A small contrastive audio-text model, trained from scratch.
Model: encoder depths [9], text encoder layers 6, text encoder norm layernorm.
Training: muon at rate 0.0035, 15200 steps, batches of 256.
Data: trained on melodies that start on their tonic, played by one synthesised instrument, 26041 training examples, 149.4 epochs.
Rows from block 3 of the text encoder, named by matrix and row number. Rows with one number belong to one attention dimension. Each number is 500 + 25 x the weight over its row's rms, rounded and kept within 0 to 999. All counts start at 0. Numbers have three digits each. After the name is the row's rms in percent of the matrix's.
# v: attention value (text_encoder.blocks.3.attn.v.weight, 256x256), inputs 128-255
# proj: attention output (text_encoder.blocks.3.attn.proj.weight, 256x256, transposed), outputs 128-255
v.37 115:478524504543473477480501480489492527499490501523528485493468492469476498489457531498520530483523500501502507463523537504544479469509503524481519497488516515452496478486468514501530538523472520518497472488532464465461506483500497543481465520511457542463477481517529503497551487527531490508504501486520510551518483490515518497486554472505501515527483518467523477517491501503471543556503
v.38 105:504505497491497485466520498536515483526542520471477488459492477468515513430484505564483486493487540456476512495529456471498475514536496521470513463491495492480492480517475515488484514479508539507484524507517480471494498521503465457507475465531518528483526517492518528493436557443472505474461517542458532515514449545498505519532465490503506484506520495531453476494475497494574504482487
v.39 103:510487483479512513452482490461524467543522496477532540554482531524452492496507523509487490445448533505510478477477488485497490486517486527534484490501482524523509426502525508511480501549469498510469528492532491518526501515493522497525501477503512503457519529518489488477476509484459552472500495448497509440506537514489520478513490502494535481523476512501493485455486525509508489465483
v.40 097:496471482493489463459472522471532519507533469510540516530479571546523515553515509479522489481465513491510544492520479497480527482494492525511507527456513521493534489509552485528492479523500494518509531528498525515496530489480499519534518498511479510447552525535472484507493518475479477500471492456483538502473491468535529498519462483507487549470485511553478498405489516530532518502483
v.41 116:500503519524481527498504473474523510512561476461493522546508493507476517426523495491503524487499500545486449479493489452503464509509495538491460437525512514516486554470508513497466481454451507499479511471499490490514496536495471509494491493485491504517491473500492522469419547457508517489506500472497565513525490519497509478505514508504537467491477482477478490480486497458498512475482
v.42 108:494526512480503535485517495500554514458511492500549519477454487538521451452458502475492500521472505458504519478525504526530504481540477493546490482515488483507485469501510492482511507510524532520490469497494496516534490476534536479498510504524467431490529500464463526490468518506496545485448546450502489465502508516502520530479496465499446529512478468479496476517508486502508501506503
v.43 102:505512436507475453525484502524504528522537467515497550511452500486528465501512524472542498463470466470519539464521465482498508514508496504510512497517525514456510504510506524489484492513541500500524535508510531496496516472480472571537506520506504498501556468499519515490514488514503530519500520517522498538506459489524508526494498544487519521480492515483522484468487517485495514517496
v.44 097:505480550517465480516492504532520480502504500513492513497494483521437466479544503496538508509502486500469517475490486535512542530473506481456509478475500500507517562476468544525480494518522514504552519479504539464479467518503528509512487525532472537475459486519497503508519519477477480504514493521478506505477469438505520509515511477505495446487490519530537508477504544520484491485498
v.45 102:526504529492486503459519467490515519533496468506524529494479496567474485476485469519524494497467514523507523502488489489501519497518456525523499468486548501459482515494522527499505489477480513513502536523492509492527504504432533515515461545531498514464479484527488513479477488436513508510525484470525505443508517490524508506530494495480492495498449536495505464498504500487517540466520
v.46 088:489481523540483526454494540488462449534478505508464535458477514469498493514495511483520464493498513504488499478535463474508479534525521520503483486488557473545483496520448545492484552500489520486457481499477520472507508516517518500508517463504471474502465511475539474484516485497503502487508480543514478529507491522439522527539501499527537470491468513458500471516517468515524492497490
v.47 100:503480514480447499492519491489468494480504530485494520489481515497487509500477500519523504508514479492535531462503470483499465488516522542535472539485463470490486447505499480502493506496519481497525502529477485503488498524496511478449508457470465461519517533519464505514461484537552518497504499469486497547492510431484502532489490483516490535494505514540494444483488471508496512491506
v.48 103:482485469482512537488512558541537525483522501496484463535525505494482514450535498518539493549516506521526494490501497522513514491492501483511493487522511499547514515498524487485506470462465483515538522481494510484494507515457492506541495496445506513473498507514472421527486534498486541495495460551480500513477472542497508511518499500488468510522464489505457518541461488481561475507512
v.49 112:485484519503469504496448479553529498455469441509527516492464500521552464500517465486544488520495460523454549547508498465504545518483475499464502526508568468501476536527485503505495487447493514487496521490479489514522472503485507483542498491530455510529490468497454525501494515521492475527486524490521489516502476529494510509456515537533471495518489511495504497527519513496497504499549
v.50 108:485462516458494498507452473511465543528520523475491466523459519538484478483458484496531520506496480486473497474512464552562534504493489515509524511483496499517494458509490484512536517470526485546536515461494497489518516519502522488500488522540509513506545518494525507489554546511506534487470481477472501480500483471468478545433522534496515481508463499515519542447525527514483536511501
v.51 109:484536500481536497551534488507520496495530531516478507486477462480537451416547505476535501562477503480481519489529483467504504499524506478520542466555525475497530478469500537456483460476534510498526497441461485509493492499496477529520500528499508566526483472517504518500468500542519517524509524530517476540515530505510508485493542497469502551488487514499491523518516493430461506540545
v.52 116:483479517485502525482498512519537482460510529530527517499483515508451478498500493526511503484525460469472530480455505530491486490489499518531454549505517471561497471526470468517545501513503487587552532496482503495503492490464560462497510557531516505511514510471472486519485510531516484468505493501474441480492510502466510499496527493487470521484508520465497429534528515530525518500465
v.53 084:479527521457518526489484445491574509529514455525524473510471469521482498486504540457536489459474539454524484460496444515561534513496480506512527436528502526499510480497510547471473516524541507511518519497495514498491506482517523536515482520535466517443515461459551493477519485492517501491484504506512534471501490500480523505525504543508512496497514512484523575475497538503470539497497
v.54 093:525521509492489485485501454507508494497443534510456462499501452466523534498503507514442471510500513472504510501516462503518502505521523499466551526505509501468538489457459521496506521491467507492478464523529489508438493544508493479502450491513498556470472496546462517530494539487469528496495466556490516488520493540517511517536464472501517479514538501534536479501523470521490501539553
v.55 094:468480483505521465489494534470505530525492526506512528491441519509534450470515492513567515525447481503460528508514527503461499505488484530519473534470549459527466483517505471525519494493533485474502494490448529514525509492472517494479501485464508473520522542495491504502486522481488542524506519495511505490511569469506493513515487462498477498493459507496489461478518493481492482489503
v.56 103:481511523491531502502508500550554539486495481502482482558495480519494508538498482458482508467488541513476503499546465522539492516484520505501485506461526500498557500479475497502502484498533472492542499520540510513460484522512507516521511498509471469517497499486506528512540488533518467558485500487463523465499501467525503492542504509491515498426498513511500490476499475511454541514527
v.57 111:518511492530521535526480505521498474527492464468545485506518506512535498497521490453530494530518487521505461507490523507528501515502494472508527487475474517540509483477498499508506499480447477493479453505478507490484528454498527484449466477484500467503487554452526487509526521498512512511478491487543540484487528549465534496511501510537523474542489463508486583514494506519463477490503
v.58 109:537499551482493542526498486511529442454514492491504521536516435546527515529468492521474514476488518531534479487467503483502548500553508502517521468481500488524491510469500509473528467505453521527491510456528500496517492479473526492464455494544567472522506472470529508499501553442492514498509491504513504455524456496506480484480525537471504470509532510515524510514489490490497497449504
v.59 107:523515441550512483473494499527516532504498533525522521477483490491520454476507515487542471547519501504490520488503533470484534485490490503538504512488497458484496467459471517454473465460480532504513515502486503496510495509451474499498484510511457554540547469476538501507503476465507474476508539523520475505502498525518504518486474479477499548523519536500491474490523462501516494534510
v.60 118:515507523477489483513502477497528486498502460500489500509525541543492547511484493509482515488506503521538504488482487518531483513510508478479476501497505509496511508459518483505491476445549489485483487531506510497490511445511483478458536503521502449475567479522515490518468492495515473494528490473521543507489489485553507502527465519521521480532490493498473501483474499545483486482501
v.61 097:517534488486535493482525488513520516523496551490527510488506454545495468464472493490520503496435536518508514493514526510482568555473514482504516504497474494435523482473516478488488510541477521513520482489505478487464503481508510517492488496509511542481511511490483504502505541459496489491520504482464511463523507488499537508502434448478530528461487505535491463451469525549477475514530
v.62 100:523507494507504523484492467509480497534495518538527542496506441475502459454490522518498498475456524525531516520517492505483506486466502482527503480467497496478476494478513519518449520550534511431496487503496501512516462517474508484518475487501542470500458455485495511520490454511477546534509558537530552512496511539506515520558472499480472467517504525487503519524517501455483500471475
v.63 104:515472510477515514481493496485493517529506482514491491509468524523468525540505450506528476497472493541523535492509413499482493526463503508514545515503521511477507456478507497467486540500498503506504532537498489515507511508459489501514502471515520558514501471489500451493539513500502468500539470493469524498513530491457529529540482516544530483527508523520490506467442484521531532493511
v.64 094:503478545507466530500513497461498509487517504489564498462484530518466494517488481495490499517531480508497515493479495548512516514520543530495507497484533531503480508486524489477528540488551539522457499540529528478507525428497535511498559522487475493492504497488517517493483517496512529458498510509503549486493518506526495479437476511489481507532496491522491456519515503509466499518511
v.65 107:539525518488498481513498484498497485533466491518494523495475509545497548590532509534486470457487478498514512522467482501512503550484479479530482489515447523446530547440518488499490557512518488484496553560488510525509501509552459481511530463506484509502494486534472481505537520493481499516517532483511462493472442510492504475488506496561491537458503515499504487489473481542503485471512
v.66 095:531511476527511482486503504514562551504444478505507500474516529506501489474553480495546493474486535496503497525514554525510482556485441488500494495504496528507514487462462451473503512519474508468510455498484504531486459509467514466529519510497468496482495510469507515513462470545460501528518513519560500489502433554506495498562507467472538497477493488505483518508485491500509512464493
v.67 094:478491451514523513476509483477492468503526477481494492467479498483549506512480487506555484474499483492520468512527514528491529495529488477529538501518542518514542479511449474498509506532487514512514517471514509494480470490504511501509533522474441524509442528480483458510514510518485515500472469521483508523501473497467526471465478460447512519530475498512500491518484510504485542504482
v.68 093:503506518455484502509499479485495526477518511496456496493472494485499510547469475493461483496531507533483530524475514478518494491464507504490490500517486484525492492458544512525501469540497489481483475473507519486478522521500518452452514497490505500498480481480465521514504479514502471496506508527514500485452452524518458522535502548475553500493526504473470501518514475498479458510479
v.69 105:512472487512541525524460518518435523469520492491511489494513499505500525529502504495487524570530504516519496551545505533506521502479493479501476479507470495481489538531452496507489489547523484522500485544528465467503536492541484492484509478455472430484463451519482501515522475521520520498479497508489518527493487509513507468430501512523482505539509499506492511532463495481512507501511
v.70 095:503522514485463495508509537490522513470448502525500520497544493557503486538493543512467522505544478510468517533504502484472486525447515511474521438505494527514487495475478478523498523496516491458510476529500541496496546475506514483481486484483523499492531446467481476467509445540483543511475497472551491543420511522485490504513511478503498481474534500492510506502513516482471492520503
v.71 096:490460460539510491511518479483528507501512515507476493526510539494508493552499475510459499560521496518530482494487492475483453478492503483515464535500473509460513498461478531502477470548520437500511437531482474499469512496487490496479486495484511484485460497489543518518544482517466547504493515498517470528545518503487485504586488510523488473504541511501496463487464480532479487493471
v.72 112:505489527537526504526498529520566492510498493489505513519512510479517467519469507495505505493446511489519506483512473489488502490542513500521518552481532501464470535530501509487519486504507485486519500496460542467534503525544470494514506451543443454512523540483509486528490498492507540545464507534464497553476478506500504471438526488517491521460463461474504469466522486545542523487476
v.73 107:511471514483502508480516521500562486533517522545507474474540524478501507532516476494524487531483510522494489500526510488447506480538500478542482511494506479474481504533524510480535510489510526493489528490494551503529526521548491493515499498543476487560471522462455480555446474483530467497480483533474485501513483512518484472490500525517475520496478478506510527497503518485513505472464
v.74 093:548527518525484471486510500504447526488476495496529518508472505512492497416527493492469518454500513513521505471525495533511470515455516518440540469497501489497536479445478514482489539496471492509481483493486497518449511532469516519467502476463553549459460510494482530473525521493513522499513497501492552475479481477468518527502499478469531501490525529493499523484522520503460503528529
v.75 106:504494483554465527519493481515444513541489483485550508423498511502491518493475535530514489547465458515540511475512482481493504504529528488490522480480479526492487479488490515491452489460505524541478521518481553461529509495527511538486492495472492471509520457491509494476507527465536509477507472499521526486502538506498531470452501518537507502499509505526512546456511485487502514472501
v.76 099:551510529447506504494496489482582480500495482514521526484475503507490525504468490538483509507494497502531496475520484468513522503498544511485478474515468533526528517501505479454547536500499505513466476480521506510521508518440502510447519538457510489464511527494439479501503532522556503530477493476484488495490513505490490508444505472483490573444520544518491543467507536514501530488503
v.77 114:491453492510490505490536502513534496503477492505488493502549568500491494474561496487510522450467521489511516510516508537527476483509509511469476494485498516499496483484481553496504477486525519512503537479496532520521492495500514528494477538494525527540469512498469477474491497443516495488514503482494524480539478491514503444487510512526482491456499490524523515525525491546485514504509
v.78 087:498511544452512482526505488546483489486497470496464494485530462501532530481484499495501516520505532516466490473492546493506518489484495480484523470538453497484494559492477507457490513500491495501519528484506480486491541537486498521518485519511516472457504520481460551545467536530463494523521487503507513501565505527514496489467517506511490529524464501467480521513462541437546531501548
v.79 086:508503443421479478453497525502493490477506485542513492474506534449501490528514448497528492533526479491524463521485510482537536552546541508487504514516507500492447530521430472503510542479533536475515478498532548532498498448486505529551508563478497488506503517468489480485498471508491508479455493487502514512492519495496513527492450498479470474508483473502451477487487511459508511516511
v.80 102:468479518478469514537518500474485495524497542506455479494512451554501510551471533503455486491497498509505517510462492526523546512505473478473472540483531522487477496514550502515519489501538513500535479498515510479485499503555501519476494519521515473511506504467486499510481505540504509471498511515492505465534461567529482452463516540518465472464496473496494531530516512485505506504488
v.81 099:509504440519462495541516486509501507513465456483488511436471512516517442541553502519510478473566492513545484480463516486524530487465509490469508516509526532479477573523477507512443497520535498494494490501508508509518501515501484490521481522547510486522482502498535546498543462483485530507519531487527474523497426490526528484465506525537566465483478490509504510488464458498482497489492
v.82 094:491507489484522511512554443513540461504519531461505475506558512493507491455508507443508478494456458475510502496494514550508493429507512466461515550485503508485454514491530520509476482459519516526503528479489516455478508525535478535546483499514505545522541523488523538506459531473519478463537497476501511486525489510537526510485476496527544523502481489499500545483474483479518506481474
v.83 112:512491496527479496449539475538456442516485551509507465546564495473509524498501512539491489504479489503513478469489515480476469512544534478486498544459540487421491510480495566496527521421498529512518533487499483534462489458547459522483508493503463495534524541502487506526497489499501522489494506447437501490510540521513541495510484513541483499478533477513463480471495531509476493515514
v.84 097:524526531542462477518469514510519501514487467512534508510451543464511474511489488492534489459540501499472473497497505493505534472487531502521499483548501529514482552531517509450511517521519530478459518481488523498494516498521492492552484511493509486492467529552524513500491508464487546508504488483446494515500505497518492516488504516495521497524475482499472454469471498475552526507506
v.85 099:509525500543492522521499475539551491471472497529500516542507521505485511496479503488486520476469500498552485514513502493531497511488522456523480501483503492507488537489492491481541519497536480537490497478507488508476484470493507480503475480499498496512557555512478491504488537576443544532519525501498553541441497511453485506478459445541492497464536537496492531489512493483478537488493
v.86 102:470531565448473510463514487474495455496500524484515504544491473506483530542481515466468528489493463479471488522466514465513529481485542527507514513532498494529496490513488489522524487518475514472500498471543512484498495534497505521502484511508498467519465571509452478497512473478522489534478474495454447508510472515467504499462525469456472486491486496486480507472542515546530524501522
v.87 097:497469467515493479531485498518447490561496510484505492502495507464483511499500506548501521522496469494496498499497509518524499466522488476477494480434486522504494473519521546510529523481495507493514535466483498515476526533470537535489462495520514474532511523477495492516498498491506540520500419552503536491561474536496502489498507507464437480501497472447527508484474495530511539530473
v.88 098:489534538458538523476497508488497524462501518510479520522523501517512579485466489476462494557479516537458499486527483501549468522489474474446529479502476468502526469470529500520484513509485494468484531583502480489492511505507515475495494461534539530469524488509427480514482538552482468502496481484512537498483515514495488497496504500535537518463514527513484531499497532527507505526521
proj.37 110:495499565507507520474502509488495495528470471511505507508500504504487472522544469518485473506453451505544488520500503502528495498527485501520478501493498495528496581486515501523503477477517498523475501479507496482528481511480499482522503519509435466488536445504502485530500497483524476497497445496486493484514534487488499502508508468504480461442509529489511537489503485444534488520489
proj.38 104:515452508458490474485509528494469494501451480506505480500501494498486511495468491527532522466491515540480477506506553532512491495536554465507522510449488552509525457510457483487481506494509495493522494494514488495461486519475479549478499535497513510493452526460531443500508509502508566485496496536517496450499504502474526507522473497471540463495568506526524460525493542489461486496489
proj.39 102:504490484490520517495499516496481495496506473513474489502496581514463477525466576486570489469447529501515523495543523487502489496485504522496505520477498503546493502489484533486495494515511481489511506504474504490503483517527507494508498462495477554465453484512500498472490499439527499530494489536478509543535451496499593523565455523506477508525480488511481528558503513497528523515499
proj.40 099:497471464425496474490456440532468501468515503491473467486497524516531495483503499502494523534494469506524526515501470476495504533527505527481474472459493498482482464448483536491511509486513491483486484492472513494512497494551504531475493528482513531487522498492524486515474505462495518534492479504505484525516512513522505523565463460515510502464537486507478477501488486548490544490500
proj.41 118:506485473500504491482548525508499510549482512525515498475501572543499499509443501513535528467468514499427509554570525505518498477496511537502529529509477509521522447515452486506464499499582504507546501514492489488497514518488461527506494497487479532480544531478499438507513503474495506496491503529504503458520460462475514495488473535498518487505549474490470526499502483529476495497493
proj.42 097:514489524516469498495474497498507498521521492505523507478517487472530478452572479521511476467519516483492496499500489524507508484495474451486487491483509582522498512498511505465508500490439530492539515509518507505490532470523514454520502505514536499506445493509510464506486494522519480515512510551495474504462513523479544515537491488509531468497521514493515551503490551506509493519496
proj.43 106:503482499477516507508478489521483482485502473534469471499511473487521501451540496554513479516494481548482527505518516512510500529484475448473497542485482503474492508531486525502492522483462463495474468445493516474529461489439468492535493515499526457531497488470521462534500492507515539511506475531499453496501552464491505514513493493544487454495478532514485432444504480512513515512481
proj.44 097:523496497471573486512486534505514526505487482475515512515502482499548542480491541511503502456501484505499541539481548490517491476511503446482490482466459418484486492507475486511485463476498505475501489478498490486514510518460470532477497542519459492495560516472472542516516487495461493509527544489531521523509540489505514469492491488487504523470528488543510513453511505502506500495494
proj.45 098:489486548477548478469472529480512527497532494564518494486496486523514496485504468501565537474456535529493505503549500488529500518513502541491503506503507504478479493467474518491511500520485499484527495451463506476486479534569486512493491561507461526473534499473467520479485509504521525531534510489495492465509496486475543492486502496470492493489493490502469585473503521512533500467480
proj.46 082:522485571549485491498517494503519515550507509528503503545497515496511525466504480500475545498475500491457491510482528539508505498512467496510515571453498526531437495500490475542502513489524517521516527519516498509506544519514457508496487530514479512549458465521495482518470496460523489468489454516504546439537483482508494486526475510492514475476466502505537484483504487507483470490479
proj.47 093:500491501540482488503494456521502464520487488512493464461506496486486495470531443516533478465520465527474485515508517504495502519480476530492534487525500560496516488445505506491565472503477521513539554534530509533427506499533534508493505502536524515525479478517477475502485487496482513491521452568477476502495522471517510555554466515426534491484502493476538499502509509502499513517492
proj.48 096:511528479477500516499481501494509494503515493437498475455496513527449548499463492450454523550486447484501527533552522476514499490486510519450518488500503523463516530466486497490451533485482456488495503555483505483474518481516501563490500508499534508488509485577550515506506519482458494509514502508485507528486528499530490475500535517479486481490537497493510489533492486516484496476502
proj.49 110:499521450517551455494497520483489522508543547540478477481495459502535541447498464524475493496528535475469529472526437478534501511486514486531527505516521493486482476524501527528508494502451535510473490478453501492497490480501504508513498561513505488512546506493486517478482485538527523493498516474499484445487553496464488527478550490486506507447524502513475436420506485485532507481465
proj.50 109:479491495461542513478464488506490507479488476476506489478506479512471511443518529499549472528509495492456462499463504485536501506521497474478435497496451498505524533511476493474494484523479493504522529482461512523495489504465514480471498513514488514467542499497505522486509499535480483521546515483523450507528522473518501515531490505493522538456504542489507456478492496508511501489534
proj.51 100:499504512514538502465453562485519517540493499504528515463514488511470485547509461523461505527532517464516478534500483558525493509507515488490485494538462541501529491544454487494496502469457496513499491518475492495507512505494494465502497461515452480493516519555461462480543493534524540487499528514508499471441531482502464508501478545515485476526495484490508474447497515491538489509506
proj.52 120:511515465500510512528493471498515494453522487483476452464497447492483495463570450481493480424535541485552488475525555506505511469511493492476486476536502529504492547543495510460428468515473527496495532528515517491474529485530526522494505537500496534510506468533510531506484504482450485482566542479481551546493509494529522492500465468479529497508502504494526513508495498530517496516489
proj.53 085:498474592489500503493495537500492510468489462481538520530509505497480503474525533515506491534453516493522524500466516514488507485526468467497462510472479505523475532540500518512530521418494489503490487468456509480549517468498512492525496490492496497489474484491551536520500503481506458517495487475501471540513521521506517469503480496545489516476481533513498498494497533484511502500501
proj.54 096:517496529510510500486526495479500502514493475522520510552488527487485542509459538504549489520468489539525490516491505472516489537497470505483502501460503513520515485546514501488527527465459495487510486543524491498484474503487490507502498506499477415505481533517495530511509501524516511494488474466505514492487523528483534496507472494479481474497499523515474467504501541502503499504492
proj.55 096:520516451497534498489452486518503517521513517488480458497489515501527512501532470494510520508542490512474492537522472539518489483507519535504465501489489506494504464478489493551460473524521494505501509557496502499490514532530470510513509471515484538517543520545435466483480499475474540472504531562487517469451478501484498512525459518485551486479503490493542486467499471497495473484488
proj.56 104:508472508500521495488494505487516489499487522526533495543495513514531475520511457514504495501519468481513488528498495510506504485507489480519502531517534492490505494527545494485540511512494518505527525534487502485468503444563505456474508568500465467526493506511485496493480493534446476451464503426492481515510545469502472508519470538529447537533472471515481393489500503494514550506555
proj.57 106:484507506511461480491500515479484506574529468477504520526501523503504503478450542487494529565474492480411524494467420486511512491480521507474480498468535486477498489497517501547560514490573519530508493532500515493507539480518493487535502463488522488487492513511510506468496503534558480508449467512479555495519498497513477499503526516524480510458471499488530521486498502463479472500506
proj.58 101:507510472539525507496524490485472476469535444506482510502502537479517503487526528510554524423496535549437512440540470473542516524485464488503473488517518474455487502550521484510535514488503509486494513449477494516505501488509464508529496504515535528524521508489521500469483509506548537522502492492510463491527492490502556513504478482524475491483430486483508528513503545493493488505520
proj.59 107:486483514528495489474498521502470508513484530532502492448503450496484484485513454567477508483479535536544512460520470524484492510547528481512532506491544546458526525490483477513528513508484499496491469489487501463532494532482489506508503506501513535508508518482528521523515496555522520518528485512525491462472511456480472517485513488488484485474515517534522509466498515464531500482467
proj.60 123:506482486444470467485447484528483491508512476502488479488498501495507516433522526531494505498442488501432492536465502485496501464462462477492503470508507531480513445516511510514538506511543508490498503496512510552514513479499503478515502529514504460506460561487486451480496511535493464541492499478468469507481494496520480510518526443514524470465518503471514516509506534534466507511502
proj.61 099:508461480492483490475486498482492491479477442501528519500502545526539497513490505491569514517519534438506483495541477523512497500515506464510536525479495495549510512492530506480478462506457499500526482538524485465444490471535533491479500496495507473488497535460483512447483497539524480466453488490519510504505517521481538557495443491511488518544554468533489495486485511513474529489499
proj.62 089:501484531522487498524501536528504529531490497486520488491511507461499495471506521504573493506456530538484480484486516497543489488461541537506529514549521496538509500503486500524529525447526501490497467433521501509530466521468476485538505453504498532490490537511472458467516497428545565496481508536517507484491489486462514466482522557487489491475438501504542490508514501444463471515468
proj.63 107:483511521448472474497497469510494503507492482447471492507501526530464570456433523495524529549492504526460475503483504454500503527525465517487492490509470504501463498466500499465497503520511500501554515517502491505507536523491548510499501534506507519498512532486483547496484499473475493484481486420500511488519504530537482519514465484471514508478457506493514484497511510518509523482517
proj.64 094:531514501483483500515532509492481492510468538464475459488500483533520496474522486535495503517504513553481533502503502438442518496488502474465570508486527509485528493484503519456566491544487535501503463482474497492505508510547493478504513460509503446525438479480510517515503511529465482508541486473488481511530498506502493483494537456487465458501503516516503513508502529520460529481490
proj.65 105:499513439465524509445507480499464491464537531519534465522491473517476495486459565472507507518473531512537527482477528494430509562467487499505538512519501534528465461490506514469540514495536510510509496500481498487463509495476474559443498522514475494520440532457522483511506500499500512512516490506491504532472480474494528485466526497467475512506449488505474504492503521522506517501480
proj.66 093:505486548474497490513434495482504493493494509478498479510491511519511455495458481454465502502497507514495512497490480491479498490499551490518489501526548479467535420499521484474510529489555511502535506514533514488504515485493532524485512488492466526487488519508487507546505504468497512462523559506499537524508538504455509503549513511523464535506483484519532466553504481495455489506473
proj.67 101:496477515498537517508474481485501491516536557524493499447512481498505464487467517514490516499500492502464547497533495518491507511487424496435450521464471500493507482500502481500504498513457541502495508498502499524493478491488503510515503485504510516500470493467522513497481504467565549511523471537521492447455579512495511550511474514473504516506519504511504560521500508504508523500501
proj.68 100:497522469516516504504515500493528515462494486513523514499483539494523472507501511536542481498528477447502486467447509514505509455510466490484506470518525494499510496500513503547466506495540515490540504498499499498502488535510496486537496473501491495509548541483490492532500500446422510512476540467480436493533521481505495526473514462476527481491482473526461516493494463488545497497492
proj.69 105:504532470485480486498546491504511486510516557436492497501494494507504448479483495529477495464467497567525476460507502489477501538520525480477524486516523484515493596499520529524557515531493479516472490499455517514538499493496502518483499515500511482473489498488545546544489495531528522498455553478513496472459456490514429491509508545489529478533504550521508507458486507506523507489497
proj.70 100:488500481456469469519523529501514477477507514505440492516502502486509415455551458463439492493495562531542503482470465455469505502486502508513511504515521456507505468469520484567513511468491465501449504498511489491539497515516464527513501519499521508479482511508517465539500494516553502518524527504488464512550427498475520495496495507494467495521480490486477485531503513482516473516505
proj.71 101:479511511525465459485533510495511507487512505504527481557499468515528579492489507509581515458508511542512480454472536495465496550515568533477501473500509484514514509476538499513504502522497513497531539443488500516518495524471538490520501479519499488474500553515486509488489500460492463467511546462495536532504482509519483462501489470466529488497499477478494459514504492498535481493501
proj.72 115:497515484500470500491495472496537509495527508477494507503501482492472481525591496499480511422496460520478516500512470532487497541490472482506518508465525505469473510557491477477498519496461515508479522498525511531476522489506498534483505512501543516466504522506539495487496496474469507507486475484486503486521512483525526485531448493508468469474487520499490496459520494486448513486503
proj.73 107:503516487535469524495491470506506509493531459452482495501500516487487522505532521481532522457492437500478505520500536511512504527535511479523527500488519498528494493503479471446508501497534531481486489476508508494493521477455499516511497524494514472489498476463551534477511500477485549510516447483500511435473486516482483528523463491510482429503505510474480517505502487465439481496504
proj.74 093:492513542467527515515454479532496515540464527498508551495498523510516506499491472513456495535509576519528540484507438453532505513539490516536495502468502470506516516495518513527501501492560514480510477536474491462495509493524503467477496505499537473538524542460444492474504497522462459479466540529466513521527537497505546488433490498524484540500489497492547527519480527488471491512502
proj.75 113:502492467536501497516473469515484497486467482500511511480501486506486483506508446503467523525494535538471486524483496475513500534515506502517448519451535509493507612510508479505556483542501485451456510451523504513536510501483504503488497517505476442510494472501529530511492508544488461506496465479496546506465471519521456496503507507481475445522522520509527469486492531507468490481513
proj.76 097:509495473490483494452499474522496504518443498495511425441507495502519445537498484516493496537481532515511493518514505525522503489501498472530556492507497524494499483482482508499503498490490492495508482540464493491500496494471493521517503532488512475543440460450519462476500505573470526543499472509481483496509473526502530502486497464542455506514547507476471576513489539498485472538477
proj.77 120:494484503523508510491476462465480481515518496495483550493492496473525505535496507512472494489472508515483485511515484498509503517512520495507516515417474489486499525518489465428510523494537489484500513535491492510506515512491483485518506499508497474540544451505514524476554502491497470519517473462489501521493492489504512529484486536501503510515506554499517543512487498479451523517502
proj.78 083:495516484516469507497513481511465499498472466506469481469498511485465470553455530496444503491496488521524509483502489498547501485486508505514501500525496519511503511469511489484534515500492493522496496521464505493487487503505524497464488460492498503489500523490482516473483494536536551476458528510480516473480519479494496502482521514550471508544495485489546508530491436507497468503524
proj.79 090:478505501469503494522477525487484495509491540484473448440504450509483491490475506489481525543547500487497500514506537495504503454493509479456438482522506475477510496454502481519508517528480482476505523505535502514460483517515554507509498495490509464480487492509455472512487504539563516520529481510497508478514474540461480524562509480486534527550532524481462497530502515518481500501523
proj.80 095:490542480518465482470587510499472490472490445476488501496490472480480457513525512499507481528501477505478512465459499477478515489502498467496577492481508520486489542496533527502514528475525492516490501566464500526481487489526521503464492514493491507488519479481479493537494498492497489503463549452508460494465475485518466535493477501501507455512469530501486515450484486525510500521507
proj.81 093:503489483511538503496518520509495501515508552490506536522494495476484542505502521528473467508497483536511488479483501485462512489471464489549516545507522524434527503507568521486521490507510465514521524453491504499490470493488496558506506506492506491491546486525511475523504508432516505477477511509497498525500505482491502509545518445519470537522428520512522493561473489480528530506483
proj.82 096:492486521546469494530509526492476478500494439507490520469501523467499487488548496564489536507513468527487490492500505505546498501464485470493499482456506514517495491508446493464491504477476535500533495451476500541500482529492512482523504485488487461496504485532496539499499506506502502494495488485535551488478533499475498480564515481536449490484523520514547492461492469504522490528516
proj.83 113:492509518474517517520539504473483482490533419503519528526505447508482560511495536474555510472502509473519481508519512487490497539517469490485500514414502485491490461507493504452511517477514529498509504509500506496446512490491517511465505506488491489513514530482481492426501493538498487499493430466529534448476456501505535497452503466523502491488542535449495500501505489502474508507508
proj.84 091:513467490487522512509494523519468527533466603485484507454500491496518500524504505547472511501494472498478503506488544507460501462496496529493515525499511521458476481516501507473447502543459487503561499486507479476476486506534493512477492472490524471527482495513528444502491489515460514516533478518491444473527517505483498473535491445521516515522552485504523492527496489540521497475496
proj.85 094:520493467415507472485518516472537485483474541510511487504496484503543448513513490515446499465475550528494507475540516492533498496480496504463521504494494503481490456496482501531528498490503481495520486506493508520488521497456493490512507503492470509506506513483520429468489500526500502508497507540499499517515512499489557489561493506484464511465533510492499529511495488514522523520490
proj.86 104:497527428499478522453509510514503500488497487542467509480502458492512490519513531514544499520507492504512533502501478526542502427505459536492513499525463474502478512510507494453493485478460470520487525556460492500504486522497501528477487542493544528497502477477468454486514507515547499539470473505494419469545495497540510549501456478497534490502510522524439549516502508485502479498522
proj.87 098:473510535525486524513497458520532504467452519500510545508486460497508511556452481487527517500487505506478488490483576511463502475540536483507507551485490503526522532567536497501489477544524497497491473512503489520491526517506567493452499462481515468491523505452483528427520499502500483516492520490501490522473508522511507471494484495530444514519534500478471499494496532553528499505488
proj.88 102:489515483427471500496517505509495491471493440508516468470499530493506430485429501518512486555501473514572492501479443500509505500518467502501502445555500469539508492454462507526541484479545498494477485506440500509531501517505500482523493475507481516498483500477518508531495494541512498489466539510515503478500503491497520514465548528452494517503524462551497515493496455484504488497504